{
  "arch": "swin",
  "norm_position": "pre",
  "qk_norm": false,
  "parallel_block": true,
  "inner_norm": true,
  "optimizer": "adamw",
  "steps": 20700
}
Rows from block 4 of a small image classifier, named by matrix and row number. Rows with one number belong to one neuron. Each number is 500 + 25 x the weight over its row's rms, rounded and kept within 0 to 999. All counts start at 0. Numbers have three digits each.
After each neuron's rows are labels from the 100 images, of 14848, where the neuron reaches its largest size: "patch colour" is the nearest of a few named colours to the mean colour under the peak. Only what is clearly more common there than usual is listed. The data: histories of elementary cellular automata, time running down. In brackets: how many of the 100, against the usual share in percent.
# gate: MLP gate (model.blocks.4.mlp.gate.weight, 512x256), inputs 52-103
# fc1: MLP up (model.blocks.4.mlp.fc1.weight, 512x256), inputs 52-103
# fc2: MLP down (model.blocks.4.mlp.fc2.weight, 256x512, transposed), outputs 52-103

gate.287:504522517451525466497470497469478550541486500464528489522476495522502507511527489522517515497493505547517468508450486506489455519487534529510524468512550501
fc1.287:502500472553534497473523511481528486510507510521513525480480468498499503488520506482499488517474526480475486500558511470505526477476531461519514495503536455
fc2.287:511487504515463500488502490483547458519492489526454507506545478485499529456481509470483498500521501532479504549451513495522481465464504507510481486496473480
patch colour: black (44 vs 16.6)

gate.488:500480512491583519483493502506526530531482495474529524499490509520486510511506482510483496531485451499517473438563473434446543481529479518497488490488535520
fc1.488:511536483511483494574526482519479481513471493505475473482505505455520495523504522478489530512503474483525513502569427498515520474500514497507482517486454525
fc2.488:470511477472514489515465485471503517501505537489479529521507537507469511483485467525508479460472459543511489461516505486489487490493500530523519480515486507
patch colour: black (66 vs 16.6)

gate.323:521526514499494502466492506495510538500483471468498505477485455521520506480546478490469509546446517547469491476482501470469510515514477508464518517496516527
fc1.323:510476511500468489468486516495498502516523496489525532500511537490486531539497509526503481467497574497524538464484487503437538547465462523515485500457508488
fc2.323:525525521510466498574471526539528492500507454492509532514472500537542502545512541512519524479507501474526536483492470524484505474499485489504508517512500450
patch colour: black (54 vs 16.6)

gate.419:518534546467505511511477487551474516483478496529534477487517520476504471531506492486513501503471452506543510518540471500500497478519493509510489489460480500
fc1.419:461445502541519554519513483518438521486503483537521527517494502540491506496482473487519517470486450501525504488555481505468556499455487438482503525504517513
fc2.419:495511477481466550508472500517486552485525495530509537500466490473513482471523508515521484505502522476494506488531499487480511509500489467481528533512508480
patch colour: black (47 vs 16.6)

gate.365:481452516540529494499536489525512524470475462539503522508498512505521489485538494491487495485501492490491488501499490494471512487493456506478550487526534491
fc1.365:506518507486539520483536482502519504512500479530477507503531514514485478483486476505502496500561477497457450464531488520493486495506453515513496504476496499
fc2.365:496520507504510547510522471532479538494485446558536499494468512503508490541499456464506515492468523490466526503536491474485552540520454469476478495462507492
patch colour: black (76 vs 16.6)

gate.265:506488537511500504512474545533496492484497507523517469478513506498495500472484479504499494515533521497492488531498526517500489448514554512503537501524521495
fc1.265:508505545491485479516474533496496466518544504519520509508496505524474459501504454509535469526476514475481554552486512503525545469479496466487504474481535535
fc2.265:499551506523490469498453503439512529526470490523500504501485537506501502496460534494507516466523471524521471482516505472431480518514541577538505531518483516
patch colour: black (38 vs 16.6)

gate.244:472503514490538504490532502474483485489538464459489539489499492516481459499498505514535488472486548495489529490441495509526493513540471522483482525475502525
fc1.244:510529502482502478544502479496536494481495497482506479491519488496492550517494519464508485504463525493505485487500543469505551472473490454503469477521506503
fc2.244:506460488516458460520500489496518457492474511512445493492484486468540553501505523475499521476535463497502507487496544463532526507479482480500508492531486505
patch colour: black (37 vs 16.6)

gate.408:501544449473509456490533508495509516503502499473528518448523488545499525463474441513519475466478546481535457475486479518544492517530507481481489502528490537
fc1.408:474520483524512449437486546511509499503523487502489502467516496524503505429516440537484521519477487496491477502482519486540479505511483540511528525506513503
fc2.408:481468490506531481460484474469507469524496474497504514447489518502509520483479476490489543517495491481464504529531524495506495524513522537486496530489489510
patch colour: black (58 vs 16.6)

gate.298:558517482434536548489482516503511527497521509484531497471468520545492516549529542500486535526505506475473447478485517514473479513487485525533475456484539510
fc1.298:539521509460491503516506490547507469463513497474519516502543511546493481495531507519488493504484468529458501538525492512472532502496510465479526519514524481
fc2.298:505518538492530544463506502532531511549499466524522519514502490467476482472460495474498513512476509498523504501469496506504504422511539442491501491484478501
patch colour: white (44 vs 4.9)

gate.418:530533517456511522498473549514494532538544479517510501460460551503504507503508456490453526514529478513525492509509484524515504531514469492475519502488565533
fc1.418:498466505476501500457494521499489476463452484490503478486475495479513496560495502496490459511500480510521472486534501492503511463507484484487499520520478471
fc2.418:520505470497481452503530497514451487494482483541491516509500513471470502479514486462502512496505510471513513535507528477505493459502524473463491528498495530
patch colour: black (73 vs 16.6)

gate.37:510540497490529464518548516520528534546534483448514521507490563536521527476528511490505512527500459474499452544517493510518477502511467559523495484485563497
fc1.37:501469501502491496518488496509493484448495461544486502480521445499480476489470474533522488490533532504470510467508520477536508513455519476525514487536505488
fc2.37:515518486497494477500501521489471533492522467534489533455508495479459458514514472509493538462512535502544508468511497445483515505472484499484502485521543539
patch colour: black (50 vs 16.6)

gate.10:494483492515547508519505474517461503452459492543517502536543505522486506501455475504506528488491469510513466551517540473446498485483495505493492497502474505
fc1.10:516501510487484462513477527524513497505520493460521526505498506534463441483484504543545488524463478526520544472465508508511493499491473497466538477486523525
fc2.10:542522514530448488540544517500498499505503467530491487502536456506556505526500521449520506500508509505539482540485491542504479461467494502472506502507440469
patch colour: black (99 vs 16.6)

gate.209:518494506483472485506487535449470524509501508515458478489485525494503508545524491541532516507457479505546451464498493515486495479525476520532465499500504503
fc1.209:493526510493510491486512460526519491522542517492518549496522492503508471478483482518450494480493511483522526479548495507503510534536518444491518494495484489
fc2.209:473525510521491515473537481497541515493461459460520510516525507493500480482477489435503495488512524486494504490444519481555510473490510471491514446497508472
patch colour: white (35 vs 4.9)

gate.140:515466519476496490519485483513447500526465483459504499512489528506515465520512500544461484519500485472441514506485500494529488488456525529544499497462533520
fc1.140:504534477538499479502524489469511535520519472482536489526515501500497456452506472462498502502533474505503481496558540470538504467474544516519474505492473515
fc2.140:555508488479469510458492505466505481523530493469504547507519493537501476496500474496477447524470474530499496534484511517508517518479533539545503466491466492
patch colour: black (67 vs 16.6)

gate.277:527498492494491446507507486506473476510510505472508476506513516540540500520471494495543526517477483509517459527469489529526464478450526519516533476518463491
fc1.277:526520519480471495491485518497503495465516457517543514500521491510458482517484483540530463498508492491544515505496538531503488452483452508504485510480509500
fc2.277:528487525498482527469508509513484510482518456521504505514558479465523531489484511515495515496522542528546527504443516482483504476484452505512481494503473502
patch colour: black (100 vs 16.6)

gate.317:528469503498497497478508466518466541495491503495502478474492533514506491488485508541509520549472478492486487451485529548509478498476524520520512504475522507
fc1.317:470527508485525519492490468454533472514543465545507524475475458478474497520506545497500477467500530541525525518489493517479505487493520448562478502512461517
fc2.317:461497487486499508505497494503519504514513522514544545499469519468474478531521552512531459459497466504524503477504484482470507526495458485506464465436481522
patch colour: white (35 vs 4.9)

gate.258:512511524435489547522517489452473557508534452507501489500490534564514476533532507524529521471470534504480487541503504488491488511472485492506499502483518489
fc1.258:510496501550526452461485471464493517499486495482496482498466483472534518468483553474514542552467499487487489509509525496512495515506516512467524497545505496
fc2.258:571560487521493499523538506508509497476478460497508521491495488502514494513506515504513548489497489504498438491521524484503504465500490491536472495502477485
patch colour: black (83 vs 16.6)

gate.151:525507484480505519527548534515468581476509523487521465500467554494506554511481508532492566515504513469513485483489515539481523529507514478513513494481525503
fc1.151:495503495488517494485477542510487516452531520496511466468519506506487462512477517449495495474534496565511492519500524512527498523501513498515505511498508511
fc2.151:485483483531491502459501541501479507533511484505484509511462538524493510531566517480497467496483530471500533490516477511515521532509489471577547508502528483
patch colour: black (54 vs 16.6)

gate.101:494473510553504456530524439481462512494482472531490512511513521504577489482486477462509538461505455515502494521522503498471525503485502487515493509509498456
fc1.101:475481519543467439518486510505498500474488442460491496499500465527496516523499493510486532499513532519479516508474527463488510516482531476540510523513467513
fc2.101:497514469478534499501501499482509481495514562458517471529512522506508503511459535538500510503469453518492466503494462523561450505515500542517476500476480515
patch colour: black (81 vs 16.6)

gate.193:503485488487524486493554495499494470515502502513502485504493505540516471488475469494554508504489505523498490487515484525515495503536496511494527454504527508
fc1.193:500484492565512494491454501476523503469489476519479529500524504495550508500516521491509510446517483490502491496498489498461514472492482503486534510502525440
fc2.193:468543504519525508537551491456501503531494444560461509490459503499491558486515488421501500497499500498501506506506538461469528537507513473476490493503504472
patch colour: black (87 vs 16.6)

gate.455:495475525518517536509527511452490532490500476512501520471462529486554505498491502500511520505484501494457453492503532525443529516523515532471491504507507515
fc1.455:492505498505526530489530475513492498533536549484477482496509537530495506498493470452513522459497506505505533520510470519502505502527492488497503458497522511
fc2.455:507500513510509510512479446481505498489521511532529545468501483481479502431482496482509489505478479501485468498471518502460515489520506505475502505530482476
patch colour: black (42 vs 16.6)

gate.147:506502471512512527485511457498478521480447485476518528484521478535519501470468472483520523508491487501492476484500518469465502503498541491504507521488518507
fc1.147:529531507457520541508502481511478489509498533488492506496501507510467493474456475556480517503513481499499528502520465523517486483486499530448438466495505499
fc2.147:524501498551469500481526491527490489486494477532508501486487482468538518483507533422511527537482524499521492524515540492475523500481541483501526528512499512
patch colour: black (58 vs 16.6)

gate.48:518485521455526484482506515492502541456457484480495516481543490501484505460475542520497518489501457456485502479483497453483525495511477521435489487473473478
fc1.48:456531458493521492470526515477522528501470491493484474461500476474486613471521505488439519494484487452495466491469481491528466464511476558475463520485492515
fc2.48:486480514507498486496462474479544505500455472478498547514525500517487498484525497541459492478521484539481498487477519485461519557513536482500473486491481521
patch colour: black (52 vs 16.6)

gate.59:543479523516502529515515484505479518481470492520503503499506546562493473517536474486517479468462504496523516494546533488550524449468491484466518489436540506
fc1.59:449494509526492524518504448533483470430497515527503484507507504502465502505482477446521512484480508478542503512530500475459525508537473470463479516515514495
fc2.59:472499519509486538516500505523483526516483522517521495530480533481478494484487506488516506481501492513479511463511488508461495483529469529424502519474492468
patch colour: black (38 vs 16.6)

gate.223:530518513460498482505512488528478541500484506502556503506496538505510484500543462522486510546430505441512471493520480496495540515469459477462488512520527516
fc1.223:507493543500545524461537503533489474506459509513476539498501529506497523513487524523498498518484485494510469507557489502519453489454504566486519516532513493
fc2.223:511521472505508411496509518493501492482479480488472522457496530533529499521513522488477490512478519482497495486553526545497511514469497530509523529486560507
patch colour: black (45 vs 16.6)

gate.369:514523549493523488474504460543491567493464503506520514521502549467503536506531503487494488517504513548502497535512453497488527497482453539477513531539581489
fc1.369:494505507492502503489495485535478533480473513487515518501493490454491527536525509535475477514526514511520529465557498478477573496517504479499516532493522505
fc2.369:521519528448501478532485533534482493467465520485469542488473532516518520456527476517459484536510499480527518512510511530492570518531457513469530530508517505
patch colour: black (66 vs 16.6)

gate.166:544504517517471489523526532502495482476482476550477481455537499474521482521447485492512476491546519521498483462531509472506501471446536508493528487517515472
fc1.166:562507491505495459531496510508496497465500460502540512491496487497557468520502523502535495521481541526486525498465523496478482521498476505506506479508464501
fc2.166:496482489479508513512500526516532455526515518504478537491526456499496513502514483486513457512453510510510533521474461531507525500504445457499499506485483475
patch colour: black (66 vs 16.6)

gate.505:525523525508494467510488497471471517465521478528500484520542528553502475504476457463553500466482463509525515509488547498500488469457494538508535492507493471
fc1.505:491501501501524531493495460509498522511514515490465471501502489530499519500521483499460528479536513488485476495534479525519494502484537529500503529514496511
fc2.505:442517500511540508521468491492480509460512463485512516501511517515468503442471494567522512460497460513472504475494550475505523521512483517504465482499526518
patch colour: black (100 vs 16.6)

gate.80:505531532494533556486505494502543486539537497498540494477456546491508525454463496538522536506484526509518500467490483496473490526522471507457508477481517511
fc1.80:498466531524530475473493510482483501470470502524466481521535512477520496512515507499509500500538459469442487510507510485495518429516522522490563487511501466
fc2.80:500505539476483537509512465501513551522514467548488505467481493482480527488511467502491516543542512485479506511483500462452513531505491473468481514493495508
patch colour: black (71 vs 16.6)

gate.388:505508519399512512464474508507532512533439492511483472485490505532499470500517455523531460490512520486546533463477461506498506509522466539518489476449515504
fc1.388:496514460498523500478529513514532490481489527484485463422507474508525501448499548493475510505523493494484504490570522495550472449535525451501509509509522507
fc2.388:526493468552495531517537495472458454505517496533492517468462499469529536482455575466497472512512473525490477505481501523487493512511473522488497521519495517
patch colour: black (74 vs 16.6)

gate.441:573534526443484522517495485512530503506515473472489491493511540547499463531525511505516516515459537500535472478453500535517489476503525461498504471485544534
fc1.441:451523495498529499553474482509497493463495518488472515520470483511516504496499526481501532469494494490504473483453517492468483464522508499496491487523472481
fc2.441:501552494494527464514512497484500456530457557478527459528507484473501480531468500470496534466479492490545490512501535478507507514484511534474489475486475500
patch colour: white (32 vs 4.9)

gate.235:529468517506500475509493513552478515524491534529471496523514517540488473521539509506528537544533513473515496512505488490527497498473505488514495478537464471
fc1.235:520457556486507504499450504527517541468521484504486449514481468503518455512522522486485542485515506505473461487432511476512489513538534488517509501537499501
fc2.235:528459529518487508509503518532493508522528511487515500533557523518485478505490507534519524522545505477475496491514492534479465500471505511512482526486468505
patch colour: white (27 vs 4.9)

gate.370:542487490528458463503491520495481494474517479517522509469510474498531477478492531474550516509468495473531489536489546492482490480470524503484520507510494515
fc1.370:505521494489486516504472464474457491498485493527484493485507504477490477469451478476525515465505517516524548476496549451501511496507538532512470468489500482
fc2.370:541508489513428489505530512509513455524491532501507530534491486461545494511558525444493537529506510482513518538495497495517478490484493520482480531513469441
patch colour: black (71 vs 16.6)

gate.150:503486518509532477518527524527509520497488475516539486477512546552482483465488509508478499522512515486534515539543494518460517515462457517490508466484536506
fc1.150:470494467516516455542499455480488454535552503471506479492504465525462503534489483490486543499492522519549503494457493508527478481525492490501438470451483555
fc2.150:452516496512499457546448506467521460472511540504529530484504477471484478484541480529528487482512508473547477486485508542534513476499474483534484512488513482
patch colour: black (64 vs 16.6)

gate.112:503515497511527497481516476495492483533502492508537480484523499470494488488479454473519541533466519526532500467479495491497458469550506486482484504482535527
fc1.112:516524504519483546521520484488513482495492524558488471475532488464503509531482511478522499527501492499494486440557526421506504495481505474515497506488516492
fc2.112:542492520477489527533458499529492504487465465497513528522479541527528504462473480510461492536489488515495511528512523569516480468522516547493480554477517497
patch colour: black (43 vs 16.6)

gate.498:483471543504547561500544469514504549505461512524533480521489508530533487503516487470466511525507494487485457507527498495520524486476473498518525492494563522
fc1.498:501515515493515516522525519536494502480491494545508510493509474507507459511513439457492506501490504510505503515517505483510512498541446462468478506487564523
fc2.498:472514537487533548493469481533473519497546510553512498499471512511479497466478483519530482468475502485468528499490500486488505487505470506471510494482512473
patch colour: black (81 vs 16.6)

gate.470:521493480527529508506518509516455488513488483488499464453478513477530468480427540500534473525509520515518515450523473536487553504489542531441523512489506531
fc1.470:490493496530512495464484545479478532506570528476504462447458505517514492484489502504506462478493521521464545544510510482489451517499538569530500481492506511
fc2.470:499519539481486536478520522503473562512461488499497518541504545511500496471464477500524491497499510514473493521511473473475510514506484507562505490499538472
patch colour: black (42 vs 16.6)

gate.342:531477511496538526541543447527490530504499479502503526449489500497527484543502494523472515511517502502449493510519487469458536473481472483487496517496536523
fc1.342:479537509511495466513524509499502507494503477485479494493552537527457530472475503509542505525505454469479506510489496478512508501481446500515486500494567485
fc2.342:473521516540509532507508470509490508504555519482486532489525521515464470508514487487508502513493484484507492483537551531534477486518503537529508532509466443
patch colour: black (77 vs 16.6)

gate.247:484473501497531498516525475511478530507518470501518524497462523522469512563512495530471520528447499478478466493535514500496531504499442490525474518545520513
fc1.247:491501537523489495537498474513470514512493495552495503467496507491493537493496475526528559541465508466526497499521522516518551483463442541521467526530523511
fc2.247:501509526484522514506545465509473528488528551493554497495464523512479526503483485540489527532467454486502455491548490528492501514507514495477498533468515511
patch colour: white (41 vs 4.9)

gate.24:525510520478562519444522491481489517485487509507534479508503538501511462522496473457541470472467487528520497480475475490486521485507467517485523504472511497
fc1.24:486478486553537520488552520505494548474496457543514499476532512457466502512474503491484513507503489495493483434529475494461495523503471498492535520483534554
fc2.24:525496486513521524489515492519457552461491448545515491498494524508520495498477470499499539502469503498452498509531502488499483488496473501448509504486518496
patch colour: black (67 vs 16.6)

gate.191:489506496519555471533469477502483542538526436521507507445494533480502512496502477493539499527509506530467476511496487511470509465486548511449548512502538548
fc1.191:495493455526497529493516517494489512510492538476477498517473524471522542501513479520521452492487442530499491498498476515497480530496487487436489524523496539
fc2.191:501520497504508501495519528504504481509516519488456503472487504497495491523512510464542541464465463499480523479435516462503534509475521492450495482502476474
patch colour: black (57 vs 16.6)

gate.196:484525504519449503485513470482494505517506492484490513465447514471502505490526491526501487491452450519496463481517479519523546498534549471470504519459531506
fc1.196:492537513499511510491503495490485528497531491522470504516519492501467501496519440504549482457491520519476472479508521534495532478562540546466551525484512483
fc2.196:508475510503549466526505512504499476524527500505485523482486502485528489539522559512504505461486464490484478527509481487492488494461508536452482476503514468
patch colour: black (50 vs 16.6)

gate.255:518449504513503501466506500457484487490488486484498495488517508503535469459475461518476527468508468536494527479486520479477509517531533536521493486502499501
fc1.255:531488528490506532474507503471521489515511463518521471513526533504462508542488499485535444509487514495496503478474527503511490491500479491484588517468550492
fc2.255:553483483501463507488535519496479506495499465493482508479477462465560488529490491467505525531505531511496570517487503496491541502517482424461541494527497472
patch colour: black (48 vs 16.6)

gate.207:502533501461517495459491493436449520535504510506531503541480519508523473494510493540542498498509497513523488530476481490506447499519504517566482484503487508
fc1.207:523512513411488499500521523477513531528484503532522518496535511536465441481486430543527489452545485510544479462485487500517476499472531497522527461492492517
fc2.207:503508515477505466491466495544503528467475494497521472492496480551492478515513473548479474510462504486518543485544483490483556530508467463527502468475514495
patch colour: black (69 vs 16.6)

gate.423:525509528464497525511530516497486506541518493472468530446508542524511488504464443487518485497483475481520506491523473484539533503481466489504517527494487501
fc1.423:498473510478491518514515510534503511509504528514471506532507472516500483496521458505495510495499470531497510485536507531487534489494488463504495470526501493
fc2.423:455480506466521483551508524547504493466447533497465479522496468511478527515512499489517539506524489528464494495493460506514488517502493489440512491511498497
patch colour: black (78 vs 16.6)

gate.120:520469540478475500485466532512526526497482477471484522491483455532514488465495545479488567486469515540490431504500472488459459493515455454451497481534498477
fc1.120:514494526531455465514470525497496507508478466519447524505505474522497501467484512458519552477466492535490473472494478463491475516515459462453542458516517481
fc2.120:501500510491547523461521487499509476550491485490532479479542497472451462495447462492489536503497504510491517476464514546491476502533537501484462521460471560
patch colour: black (42 vs 16.6)

gate.328:517515542505498495516492456508501541470498476457493508540480501508538468476528512505496531515474436494486429478510510447465500521487494524495470501468518482
fc1.328:493502470534494524526500493518507468509505541517530484490488485469479508486540514476483528515476503495529515508531476482478470449511497515435487520486486521
fc2.328:470483525499472506468472474500531497510457517474451520509467506552504518483546451493462467502504493511508478525536528518483510497503525530530499528499452499
patch colour: black (61 vs 16.6)